config.toml
model = "spectrogram autoencoder"
dataset = "simulated sounds of rotating machines with and without faults"
train_examples = 39062
n_mels = 64
hop_length = 160
input = "log_mel"
win_length = 400
bottleneck = "plain"
downsampling_factor = 8
encoder_arch = "mobilenet_v2"
encoder_norm = "batchnorm"
encoder_activation = "gelu"
encoder_depths = [3, 3, 9, 3]
encoder_kernel_size = 3
encoder_stem = "deep"
encoder_expansion = 4
encoder_widths = [40, 64, 120, 208]
loss = "mse"
latent_channels = 16
decoder_norm = "layernorm"
decoder_activation = "gelu"
decoder_widths = [64, 128, 128, 128]
decoder_blocks_per_level = 1
decoder_block = "sep"
decoder_attention = false
decoder_upsampling = "nearest_conv"
init = "trunc_normal_002"
residual_init = "none"
optimizer = "adamw"
learning_rate = 0.002
beta1 = 0.9
beta2 = 0.999
eps = 1e-06
max_steps = 9200
batch_size = 128
epochs = 30.1
lr_schedule = "cosine"
final_lr_fraction = 0
warmup_steps = 460
weight_decay = 0.06
Rows from block 9 of the encoder of a small spectrogram autoencoder, named by matrix and row number. Rows with one number belong to one channel. Each number is 128 + 24 x the weight over its row's rms, rounded and kept within 0 to 255. All counts start at 0. Numbers have three digits each.
After each channel's rows are labels from the 100 clips, of 14976, where the channel reaches its highest value: "top examples" is what is common among them; "peak in band" is the frequency band that holds the peak. Only what is clearly more common there than usual is listed. The data: simulated sounds of rotating machines with and without faults. In brackets: how many of the 100.
# convs0: expand pointwise conv (encoder.blocks.9.convs.0.weight, 480x120x1x1), inputs 0-119
# convs1: depthwise 3x3 conv (encoder.blocks.9.convs.1.weight, 480x1x3x3), a 3x3 kernel
# convs2: project pointwise conv (encoder.blocks.9.convs.2.weight, 120x480x1x1, transposed), outputs 0-119

convs0.129:129172157122120142133117077130098076150179101142122148112167159094132100120117128171118119100122138100148165116108122133117139157075102111125165122095153159124110113144121118108093122088103149134139100135112166105108164157086157162135136107125113161111143128165070143086108096125102080132112095116130112137106130137154101156122120113113124161140123142115127126
convs1.129:119112105154124080126149157
convs2.129:091103096092170086151163120117155138118094138130144100138124127089123117117144109139105157147141190169109119130105092116125168126166112115124121139127135140091132068127121114197127160119127131114100125092107121127117099185123131164142126150126150126149137123159166140151095154115127137122113154144138112120108114124117126153093169149171185136112108151133113103
top examples: speed: fast (60); gearbox (46); turbine (38)
peak in band: 0 to 250 Hz (90)

convs0.284:124133149174170106157156124111127147139110153096114098150147164097128095144141143131139137153110122143088130146132107123084120131140158084128162141117103085072161086131165155118126137127146136090174139117081166110143133096137114125124092168120123148141137132150102096155152115156097130175118111154081111110120128088145120116107147158115131136100151145098107099
convs1.284:094091096137137143142154147
convs2.284:126137123134143108126148146140094193175151126143145151132184137141118127162137141168124138121134103147164094121111093122124138094132114119159098119138128154118158095147135148129167137144115101144129109113131124127104167116102180112124138157126165121119139123031116153164144081134127089138142140146149109134129129125103118180130140141119150124133106140058124135
top examples: speed: fast (65); piston engine (45)
peak in band: 250 to 500 Hz (63)

convs0.477:105108073121146143122145103123148099149093178110145050156141144121145127119158090132137132172114134120174124114092141162107120103162134127139144134147121097100139110120102101122112134127128119081081133118172121136124130116131140129119122130143125173098119100118142139171127083137129138139074109104129108114099123160123113177159143099165154138137128171150163102
convs1.477:128115145092141182133134144
convs2.477:156122135109149125091083101109138137143145166142141103132116138118154125135166177142138134130123112160169075113109059138098141124168142126110146119136114105115130159123172129089100120107135132108172155133112114164134121164098162131066123156135139111117149079163172156131147152107136111126124143097113098157172128136125161127150154138125117085128132101124110122
top examples: rattle (36); conveyor (33)
peak in band: 1000 to 2000 Hz (34)

convs0.14:125094121135143117127141134128138159125132194156129181130159115138097098130152128174056110131129150131114105102128163157145139115110103117126085127125083103105112142099125131130120142102120156094102157112142114156108107170115153119113142127113117122127117136142136133191129099082128144087097145109139101144126121102155170085096141114173171159123095124125114136
convs1.14:144121115088131172158122113
convs2.14:143130108116150175147079079129115090125133174080124098140125137086128144100090113115075129106161158136120103162094118140139116099136110160092099110121117107137103109134146111113098131130125117106100123128081102127132168127101116118175109124118143092107153161118166130118161114160110147125103082152098153112150130148102156142122099128134132128085109125097139086
top examples: turbine (49)
peak in band: 0 to 250 Hz (61)

convs0.420:108157140154119180129142120152107161115125123093092135125122136140110149142146125135132144106115115152131194141163144139140120145129107151134169142137118099104156160111132090149130115119108109120126143122128148129142120141132148105159156164127159182115139112130209160180107122096155118112111116118102083133128122149103127146134149132142073120116140156145213141
convs1.420:087122130166116153137099146
convs2.420:118124109138120139108092086125101143134119132121095149132117088110124142114201149167144134090153085123126142149130113154109117126176116145122130124131116148090119129149113103109116124148103123127158153170115138132109102122146151112167145158111123114089166154147163177135132159070156089145114129137074131128114164147128144166185133149149110092127116120132172142
top examples: rattle (49); compressor (44)
peak in band: 500 to 1000 Hz (48)

convs0.21:093141115158145102138198129123116126122168117075141098129139110124061130142156153128130134092116133121133124116091115167125159144124179152115122128128110181121134111140146129169134136146115120080123162132134179225136129133123137131118139155135128121078134126138077152121171119146130113139161116143138149149136133114093107111101133130110112118128151149116118128
convs1.21:168120165146156137145151138
convs2.21:149104076154152145121175143142101118118119102129086110150106130098199108119142125123122122117141104135160113134157163151127117137085188134102125119137142149139150117162148117143082114131141104087109119107150176143141117126129131101134138095134150157130122121166112167114185081096127131163154078131119141107101098103140095143088152115120137120151145127149113129
top examples: quiet level (74); compressor (40); turbine (30)
peak in band: 1000 to 2000 Hz (47); 500 to 1000 Hz (33)

convs0.376:110134124194078077110179166138142091123156131159125114171147145166134096136136112163152138161139138132117114151105115090134161166161146152133108145160151165131146162126127143137116110112138069121132149135113168118129136178146138136143132123133170139160115162133124077145126126121149130109156123154146139100133118156115139126163160156104141166112154128148098135
convs1.376:132143113097163093143101144
convs2.376:126148119151131113114121133127155146133114119107128120200124119108090147129136101127143121143160159087120070115170094138147106136154114182122118159138132171101114119137112147115097133143088123114113096099069111146138103151107116098117152091125111094115158157122143172113116117125090101130162137110119114121116080111113088114106134123200114114123134099153132139
top examples: conveyor (72); quiet level (67); muffled (low-pass) (59)
peak in band: 4000 to 8000 Hz (91)

convs0.459:117105095120127139149119135096152133139083137093101159123132123064134130110158127098078105141107135158131172136126147190148124126170109152143151133102137141124179098130139104130159137120160149108126147137129062147129130138107153145135091157123122185162091109162119166141156137131127153132104106139107134121124098130115126155131142130181134136152126128071120156
convs1.459:120086121084146117108126106
convs2.459:077146093126141117113166137101158136113159122085115063136090107154156117124069144126131124123145132094104134111157114131124139164087150120146115141137122137089097134144109101099154129121116099117146123140120139168156087137119119110165135132142161126123145167193104100113098158103110120118105102135103142107107132146104139066071121148127132131115141123135105158
top examples: rattle (55)
peak in band: 1000 to 2000 Hz (42)

convs0.107:134111148103106122084133187156109102098151121165079133103110120120138136144109137125105160157125112124135141162077128134157109133143133141128102126112119130124104106126117143105136069111076138130109148115144126112108117108137131171178135101097110136117114090132125152136107113135164135108146152188119153094157066169087133176136100116136165101136140144130111115
convs1.107:123133134127080083130102120
convs2.107:131107102101131123086102113132135105162181086154102142107153146146099101133135155103135149128123094131101151149103133139072091078117148155146113113143104133193102115142139099185127099153147139105093162135137141158093129111170120093137146129133125133138110139108166142135143103152131139145156132105146129124143154171131142106123133120153161170107136120095160167
top examples: thin (high-pass) (72); speed: fast (60); gearbox (32)
peak in band: 250 to 500 Hz (96)

convs0.396:047130121138121112147115160136147137121119090126142119166136137135137138186126108148166107129115134152130109102148160159137108175098145140154139133138142154092159125153100131141132136106134144095120170119160154117163133122124141137113130113150138091115146113112120098055144115127142079138185144140143178149138132147111118146121134162135175137138148156099123181
convs1.396:111169108150091153136137115
convs2.396:126120140132096138114106095134102130119114113127108133144140155122103127102125137149128110130141169133163114126080152133149125190125131141153128096130176104159123163176156130130123151090150136213133130132109171126128127107132080079106107111111104128137136145143143100109061156177133086166121130118146129140163131123152096152142167129093138116145123129129109146
top examples: quiet level (61); compressor (47); piston engine (33)
peak in band: 500 to 1000 Hz (46); 1000 to 2000 Hz (33)

convs0.431:143147138142124101136125136134084153137107181081131143151124116141097113093141189127127131107121130161124117127146082154101137154181097120164114105118152185132101085133142142141104099123129110154138127110111078120166170106127127180095109138118100145120159134113091122141163095100144122139134117127137088145110150105184155088126122138123099103128125106132113112
convs1.431:139132127108089130117183124
convs2.431:118134100133142131117110104120140075126098125154139142182134135125064159130093141134131126106142144146144134127213142100114121067085136104159145142165130131109139140112128123120139120151139121105153102142105092192145147110109159114145191124123136155128195123145114120116153099103137121130125109136129175125133131122137119159092118128165142151113130138135157134
top examples: compressor (83); speed: slow (65)
peak in band: 250 to 500 Hz (92)

convs0.340:145151131119143127126116120139133079119125131134125092125114119077144129119141149090113108179108163061114099140132086108126143163107152106127127131135123096141118113167141140096145138116129130122146119153066164153116149151081163148104120092156084117139132169157082112121137174139118171111105142112149123132132145119123120119089104128094150122139142080097112174
convs1.340:102121143105081108125108154
convs2.340:109149106113138112135073118087158129139194170099122092107124114115130100124193100108112135140121143167113117113107138115148090137161111124095106160125130147110101102119088111153134151147112150098107126141153142137113106100103149111125149082127120125106157125133155144165145149165115141104108112135110163115125131135156132155205149141136128152141162145172103114
top examples: conveyor (50); muffled (low-pass) (47); rattle (41)
peak in band: 4000 to 8000 Hz (55)

convs0.448:111106111147107134122130150135090170162143091118108175123073121133154129161111164128139134118151074113130123102171150155141136140100105132139131120149132110096133122147124125114112111150106088125138112132108115103151146166075151099078117144095133145103135157108126134130176143142134138126193128161166150142135143147132156076084107155144122142118083152113100143
convs1.448:104143139173118091128119153
convs2.448:160145129127092119117135110116114128109077074160177143120161150129154153110120149195138110132139154168127108121136098103121149129164163138169099145137135129174142179129148130109140118138117089082156111098136132129126135162158131137075133123110112159143152170143148102168117130102115137121126149141129112115133158136121194099114110138121155163141113134166135114
top examples: quiet level (81); muffled (low-pass) (63); compressor (30)
peak in band: 4000 to 8000 Hz (62)

convs0.161:128113143105128165126099115128133166131139109120185097131114102139171142133129104164131107149121108105089119102147121114144117125200091200141125111152155120131147133152107122112151132122145143113155102148160139137068123116149129121117108102129087148103135099100165103107121104182110124116139135119129118156122131155174107153137149111098128119111138171088174155
convs1.161:129131132073171128123141138
convs2.161:167143130164097094108171102141154140158134154124080144135113154143148132109151096134175152147132113067096137094148146114158159077079146117139154132102129147142141125123177123157103157107126179115116113159111116163137122134111134148113154161133117125157123144119074070104147145110170134108164119133144114140151138142102137145096142128135138130120161098116120133
top examples: quiet level (71); piston engine (46)
peak in band: 250 to 500 Hz (54)

convs0.432:193103122162107102132115141133139115113119139145103154154127135149139136160174184117151143112120135138152092116149175140135131105138111084058134082136151141122137135103106136175096108136133148154149107151110158118163091089123139121120148109135129138139148152095141164113109145129121156118146155138152151128160127132131152166113099101171099124135114100154069119
convs1.432:094121169130117117154138092
convs2.432:130117143122160118117134133140152137135171149141148114118131136125127116103145115153111130146124112167125137140080069147097141101175125132138132156147124141103175128140141117153086130172119114126116133156088134099092146089159104116130125127111135132128133102069136146089105132153074123135143134178099149123142120134134124118035118103153145116167138075096116126
top examples: muffled (low-pass) (75); quiet level (59)
peak in band: 4000 to 8000 Hz (75)

convs0.2:146088133134173130139094151081119141135127127146154144144143149150157122155125089148127140176118136123134117150131096139117128127109089126104131127118138096077139137142112112161150135118107120147122095104123113167075123146159068110154114122138170112142105097096141114186140113076152124143140153155152126111081124157125163158115149106107163102136117137077147162
convs1.2:116133129137065102124142139
convs2.2:082138123168074153133179115121115162108123139112164116157116110136103141123091126132101107149149169127110114102142182154128171162126168150098139157134136140139140145127112158134098123132109125132112125156133179101164091145117145141120150093111133143109135126153145141159102127159131133124127085115150089102143113103105103124183126129166099119083108158112083103
top examples: speed: fast (64); gearbox (43); turbine (43)
peak in band: 250 to 500 Hz (89)

convs0.392:124083105198084150107175154127172126112136145141171165140105130120077119160109142129147134139116132129179101140167146096148147089132119173131155113125129119108089111133117082116146141114127142127143114138139136093141122114106110162150132150139105144122086129141159158120110160106155136108091120069166119127155117117121113116130099123142132132128150157169138168
convs1.392:109166105140111152151098149
convs2.392:110097144129114136150150097131155161116099138129105110121155122134153152106171116143146129090150166124120134120140176106134085111158148114147129110137111103106115118131126126117149087100107181156128133164118127109128101126145141113141167127109150081092176143093128116148138124140137106140139149167104166135140144173162094127169107144130126126125126127044068146
top examples: quiet level (85); muffled (low-pass) (72); piston engine (34)
peak in band: 4000 to 8000 Hz (72)

convs0.164:154088111138167109172090159149156131071147107122138118148123117145128097159132117155169141164154109159090116152111087122147108137141095137151118142095118144104131132138112128174120124108124167118134129145121111109177131158135148107114105121103155186123119109125140110130138112109143163165123133146136120141135144135141160168147139157105101134135058087174143168
convs1.164:149119142101119139118079096
convs2.164:105097083081100122096124098138101081089090108112106069107142123166109114075141097078117122153102110110151153145143160116092128145103110140130107147119098129161152135121164135125135113143123138127138100102129137103136100084148188111141110149147113144164113114133163103185121185119148124112105125100135138133152140148143127133125106136156144125114146118109144133
top examples: turbine (49); thin (high-pass) (41)
peak in band: 500 to 1000 Hz (91)

convs0.52:114105132152099153152127141115179098129124127124132035132127125153117126177154113132159148143137093141106161090112113108134053132154144129137135131123161115137131126146109146159182167130141129127142117100109159077130132124156129075132105143141112121102127133123147107150164111128164127140181130113127163120137119147136130168116132124119103131112097119135122188
convs1.52:140124143142139133091089089
convs2.52:094132096135138099116135131131152128111089138123096114141126106117095121172150133061131136099130115177158170126183145167150138198111163132124105116142159110114121129111130146152104112136143116139103145118133155119187101122147124128135195086130130137112116126166130165112101137106152132143154070161135153136110127120141127138094129139139141116097151118155163124
top examples: turbine (42); thin (high-pass) (36)
peak in band: 500 to 1000 Hz (32); 1000 to 2000 Hz (31)

convs0.93:133115120167188101124114154123127096131124101111142069139099087162148125146105115147143119086148118085112171136139078105135169139107110122096152128123104105116145131110125124142112131105174100094139143117112183129126119084144131085111136130127137127077126142119061168115075113105108119130134131116125106150138110127135140161112141100088143128105114143162111138
convs1.93:106123111118081105140164139
convs2.93:129141105146137118148110083151099157123114132138059092130149101074142114104163128109114118121202154129090138124185148088103108128150107137139123125131154110157100139148112117118138125120120116123121156113130134086094119102100175149175128150112165143139107124143141061147136156135144161101120116153145110109103110127124121115107138121127106148134150110165082130
top examples: electric motor (42)
peak in band: 250 to 500 Hz (42)

convs0.231:121096106181145151108144138125142127121144120123101147133094108118160145112072128098133123127111132104073140141168128130132163141104153113094145125110112135140114105123144159150173139138142106099159168141142164077127114173144154085182122164120133131111100118101098084130155099155107104156178156144136103120117143119120119094140131139122166131104131151129076147
convs1.231:116117147125103071136146144
convs2.231:096091103098113120137083075118178139118151149109147127126146129136116128119112135138132160144174090156138101146101101125119095110159110137122114115122134123115150184131105108109101171148113174076081111143121114173084142122099147105151114135134125105115139129086170158138093137093145104102115137099109103172115112121107122146153138132154103109124125151167099129
top examples: speed: fast (78); quiet level (75); turbine (57)
peak in band: 0 to 250 Hz (86)

convs0.372:128134086158127075115094157171154128158124145132114115128115115128172100114122109122114123205158168121108135151061103134144121132121145150136123148131162135130080106126147115153133087122117133120105127112118106132146114151125099096148108104121158115118109109167150121112169100118085172140089145127134174121111152134117097148174156133135139160169133120142156145
convs1.372:139134125129091126085088111
convs2.372:132132091159139134069065118132129115151113067125143147119094138087087112101090115137143145120119110119171149126143127103107119158117115127115108159142133163118110122133129138098157109138177137137126120120090162133135132129096147108116100116153137128191141128149113131147079172122116142091145144117163149119119139117186153139159082095147152137126167125120146150
top examples: compressor (46); piston engine (44)
peak in band: 500 to 1000 Hz (55); 250 to 500 Hz (43)

convs0.455:097149139120125134127107107113113065118138104122145122110157142092127132103127173124134145106147137085156079112089125134119180167154126145136098118136152159107131135186129144084123165135141104117132086148127137128123113116127087181146077095100102114115098113128152144144110152122136107102131113101168133137164129166116147113081118136127099115134171098131091114
convs1.455:154118137091101107092135107
convs2.455:121119123165156141133178101122118159112100147142107108135134114135082114117107124109108133122111079116162136138135190156102113123125206125139147119133117130121099157173123125138095110148125113136111176095159143111203127128127134115138194143164140130129135113138129138127078133120151158160127114163138089154147136112132151143157156141124135095154152136109156131
top examples: turbine (53); gearbox (37)
peak in band: 500 to 1000 Hz (82)

convs0.277:117136124134130118158103133119125129154144150137114178130131152108123109127159094131139126100126147149155130123131156128087103097176068143102109133142118143111184143132143135114117121125097106120106132097127125194136139163148116107161130167102103144093168137092128111192125107112134099155078100126067136133108118095133127152151174138136124123123099150151172117
convs1.277:121132134077176128138122131
convs2.277:112119164094132127120089171120110111136102088135135131130158142096121132121069163121121125155131110164119136122093095111130132157156103117150157124119152108132116106119104134098120156125113129128101166119131112095139139107127178136061117100105102100086123104093145138106165149132129136130149139136192118113117125167144114100127080154100140170133146136119075082
top examples: compressor (39)
peak in band: 0 to 250 Hz (63)

convs0.341:139162145137127107124182130144108184131127127151135158125155151131156108126141155183146117139119120120141122146090127077111147098079145146162126118154153125138129115146119125111097139128123139147138144116135108108152154134129165160139157132126162110146126146107029106104158106094134143167137156165178139125117127127127130103075110119139099109103150107134127083
convs1.341:133100146168096147136098138
convs2.341:130123115145131109127171127138100154126123104130148125175132123102140129107095148111151116119121160123127115122107152116099159117094136159147113142149178114140087077133143123144101136127112088129124127115110155081141103143137157134105150145126138099170135157125040103132166125106145179130155118124147140133094125130153146089054134113141114112108158159170134102
top examples: quiet level (59); muffled (low-pass) (50); compressor (45)
peak in band: 4000 to 8000 Hz (65)

convs0.449:099147118111104134115172128167132106120113120158106158091138117104106122112124133119067117137132088147143098138194177117122161111119142108126135137158089090124156132152166103138145105158125121126133129131073120164140113098182137116160147112112133110143116128116160113102082177129131129120083116133109084102128112139115080103122109160147120105136148140138113086
convs1.449:104117137125097115077112107
convs2.449:111128125146147123105117138107117081140138079139144136088139131129203133113158146120193131125134133149112130147116098123119097145143172114137145124146142148123136096119096094131146121112152127155142147166151105107083107114106128107098107109130177083183126107138139118108102147118082109101152174104148152128146130101190163112139109104127163127133143112150132132
top examples: thin (high-pass) (33)
peak in band: 500 to 1000 Hz (31)

convs0.25:120119120204084157146199126133150103136140140098131114147138102148115122125114134143163127103155103155120148141142106134119126151128134125128114131096136133146086147136172108134142167097126127110163176095116091063152119104146108117141140182107121118134162123162070109083113102145134112144143111140100122112139135099116106151135140127100156137110094139165140118
convs1.25:160156157153148159107134123
convs2.25:120094160155129140112124133151144122101106126111138124114109139139126119154162165129142136123091133104136126134111135104088100146116154155122142110159121115085110126094104108110178147122130098135145182187129163115131130137131086085082117152136136145105165089155113143099147159166138083124187135124136156129126145144118146131120166114111150063123180110107112118
top examples: speed: fast (71); electric motor (41)
peak in band: 250 to 500 Hz (41); 500 to 1000 Hz (40)

convs0.382:130127139080152131139128155089149184123153136163144129146129130147125112120091107074125135089174108113165080111125136113117078158129147130097134158130129107108152160125121141135095164138130123147161122129101147130141117120116142107120161110097087095128095109117097152080120116112122137126172153119107133121129152094073135173098177125135135133147161181115125135
convs1.382:146100135085172114139128132
convs2.382:102155115141122122125098130113119098158104121126128122101145133138111118089207112092148137152113114128071166116152135117123116125123123057058139118175098137146154128106137108136139114141150126113165140089125146137111161141129161142149136102142112162154103147145134123177137131139128137146091120124124100135119120101081171120164170122161144137117149153106134093
top examples: rattle (42); piston engine (38)
peak in band: 500 to 1000 Hz (40)

convs0.42:160108137099113174110112109145068098135149074119095139107108108132079156164127096100137125101130104164137098119132149093156139161134112172116083112141134120131113128106157136113152120168134161122125092119144112105102099107139163109145144092149135160136101094147122133125134125136141123078147111127123154091142101144205102143086115143130104140138140128123127145
convs1.42:102156134143170166124139118
convs2.42:140116145153148117154095081106156107107098116095114111145127101144133152131133139098139069150148159141115129079120124141101150110123107150127136083153104106116165142109133126163114142094104129130143133154161148097120116113135141164108155139097162148170144102119124124101171116096158110097136093150113168147167093157104124121148108168135095117100183127136098160
top examples: muffled (low-pass) (100); quiet level (86); piston engine (37)
peak in band: 4000 to 8000 Hz (100)

convs0.335:125130101141127115126180148133092155125115114121130155132156117105142131157088131107157132135135190141162130118175144132124140136105126112145135113104112129096118145138136157154120105128118103098176119107086148088146143141080142095154170129103157122163156119113129090142142133087164084155128127147127110166137129167106130093085135130164108159124068128103127170
convs1.335:131120137119189099135111134
convs2.335:149129146116139142122171135107140090145108151107129134140123100132147134155133109131145122109137149132109103128127118167135161103116147093121128144141112129106116175122119112089070116120132095125174106096104133113198109132116118083137171131142169077138186124108171144135130106068152115107135118150110149136133132140095104090077096145105120149128093116111101149
top examples: rattle (48); piston engine (44); machine: compressor (39)
peak in band: 500 to 1000 Hz (43); 250 to 500 Hz (33)

convs0.47:128113144143094160142116149122085113146148113161139075135126142118104139131096160159074097160139172092156102127096140111111092133162157138129121112117125129105154122183126146127141083134125154125167120174152112135134153146137116100127091136138125129132079113135100098114102117111124170129132102085133134103137132091127158104122117101121086125133125198097096125
convs1.47:094124089093119129104151124
convs2.47:127083153139131134121104130097151116137113125112081161090145144108147141124165110123144141114138145126139159133126127128145150092161123124088208085115136127080163109109122114129138114114122154117143156125109120137170131179141111105158124156148134115167151101103123097126122127099134108135182168140104096138125116096114127123165174157134141124137148101056143141
top examples: rattle (43); turbine (37)
peak in band: 0 to 250 Hz (49)

convs0.217:127110182106130138126143109114161151132132147087146134137178112107106130114116126088141138104143165109129119092147129140105064139142135090144131134103129157106139113072176148083135115127111125148098131128096138101134152119163147142141152117112046076100154121115133093159153106130154093113196102133151087123126142130130122134116112137112129109117130118129110125
convs1.217:107110127095100110139174123
convs2.217:123126129160127117132115137141120174181157129161107090135129130133127137085162126170134138130162090171094135155165148108075157098169117161107145118124099134130110113140120071181166124134130134092100162155138111126116110123177151125117133186137128136153122126115135118125132112113144117109137162135106159138139131127101131103087146130144170116160087136117171104
top examples: compressor (45); thin (high-pass) (30)
peak in band: 250 to 500 Hz (56)

convs0.383:139150109159174166157155117140103177133114119107111090138140107155149117151116117114139147095114074153096177112156113135112117145140182105145144152126115128126117100127127134115141110118152102141167152107115104148174119120125148096144136127123129128127109127092086081148150113136163137136160095197083148131112129114137116120129154130060130118127104087144101139
convs1.383:132135122160182155125113116
convs2.383:130150094133126113128160136145115180125164155109095095131149126156163123163134121043177143104127128124097155121192141136135121176122157084138111120117142103119127136154152111133186134133126074152142152135131135078173113118113145154110169130129134119135084081128094104111157160146125126136146113148125110140151143119151135114125116128117129116113121120120149162
top examples: electric motor (56); piston engine (39)
peak in band: 250 to 500 Hz (95)

convs0.177:141138149139145135133142107105125121107139114117162090072079129112137135099100156141092142164126097115108108123117188113129108094151153125161161155111104156150106115138101108135145113160130149111101106110127107183115103110154094125159142121127088106140093104146106135107166149120133127103093142101132141126124124150084110103052136111122143111127170139129082108
convs1.177:126094163112159094112144124
convs2.177:118109127137136117105105107138108140135189116161121127095155155134108104165151129150180123129083096139125181173093081145092086120097131117171133110123094137164087127129081124163127129151146144147114120134142118109138116154089130096128147095139137127128121084089166133134095169113141111107107147137117124141169158125118151132187145116124144145132137142106119110
top examples: thin (high-pass) (94); gearbox (38)
peak in band: 250 to 500 Hz (82)

convs0.398:115092128078156150134171090114125120122083117133085123119115103122103118113147127122090136102150127157131110139148150132124162176162115140138125112093118157141129137171127092112120120129158116111124167181144125055145166135110111128152165111123153136153115108134170180124062124119165130131160133118150124098144139121139104153110093127117121124139132163149115170
convs1.398:138118126126188111160122122
convs2.398:137119152099175146185154107090127124132073136101132155142136129149087125135127144122065114120157148135116085131096122136137155135094112152135122145153100099153097138148136126117144158095144159108106127112139086162148110146098159122083148125116145114153151077139135145156088131109156147117131138161114083108168121138097122150155130170105128122136117093106092134
top examples: compressor (80); quiet level (60)
peak in band: 500 to 1000 Hz (76)

convs0.31:126088074164136138156103156191127107155111112115172123145137167094125144102111123124105142138140125123139159180123122169139174111090171154105112135091107133159121118130128069141152074130134118126096109132121141130164108142106137131147111106110116164128122148132143100158164114116119146127131135096179103133142158131147163121109117130121155156177110093128135137
convs1.31:132124146109074090129119133
convs2.31:145147074119160131124098135101107114114138089104120174138102145102136113131108094076119142114143102097132134075153135155127158164112104140122143125103178157113124134143119145111166138122114122188125125104105120114160076138073178122137145111153121111153136118110156124143134174150095198109131134128162122118118148121162137128132109106152147137142152114102109115
top examples: thin (high-pass) (81); gearbox (41)
peak in band: 250 to 500 Hz (61); 500 to 1000 Hz (38)

convs0.67:126160126175128115142151110119118136130131132135139120144142191141140110164124132105097129105136075186120111108076138104112126097089159134108125151153179079133118137156118111133113108119085126121128100092097146131185143127121118143101112157131155104120123129139077124154189168110100118134117082156105100119099135149107141100128139119102133141146161132117102117
convs1.67:127133126138170087137146093
convs2.67:133132125148115129125113115111126163114142145175068070123134152151105144139153192106120115098143141104154150135178114106095113154151117100149127124105122119128110118131153093104108104166094152135138158134104162133161151142139135124112109143142142103105111125071195116118108159125108119143132134189120135172118141102096121116163168127162118121132150133145153139
top examples: conveyor (51); rattle (34); clipping (25)
peak in band: 1000 to 2000 Hz (38)

convs0.192:160120094123132141078133152151127138146122076091127138105122119160151141121137161127122097138110161134118116132141145146107144167166147135183113103145096133171119098099108116169152135205117166102110162128195151135155141141121155146114120090129134144128119121143111133090128103103106158131117144102147125139119088123122120152139125157127071139176122126106148144
convs1.192:128107114170164154117153137
convs2.192:141124145135144111188118106085126122104078118114143142115097110121159165128132139138139112138131161086116128080138138144114167126145100152115127092134143131095141167106173132149143156103123136128111130099126139132185123106166124175085131136100153112145125142177117127127175099126125127084122116134128110144173096138119144087146103153075100119072140115126108133
top examples: muffled (low-pass) (93); quiet level (83); piston engine (37)
peak in band: 4000 to 8000 Hz (93)

convs0.59:097150098191107101151162125184132142141133133117109120125078128137166152139148107183121122149121110150104144103139112100119105123162135131105105124131138120128128117148077133156139107136135105119157121095128093161108121146131153121163099126144154095126124111077153076138148090118129127158152163155082104124125120095114170131157161149165163131127138137118166157
convs1.59:134114139149078160121103144
convs2.59:075133087142126121077101110106125045123119113113116121125075137149161118098152106127149127107140181115124118136098136144091131184117115118145129132127113146116144116101152124112159147116150162165135109104115149136164167134092117106131168155107154141125101139166136156144098106113143131124091098105142142131079140109127147107122113171155133128131169126165129120
top examples: conveyor (78); muffled (low-pass) (41)
peak in band: 4000 to 8000 Hz (55)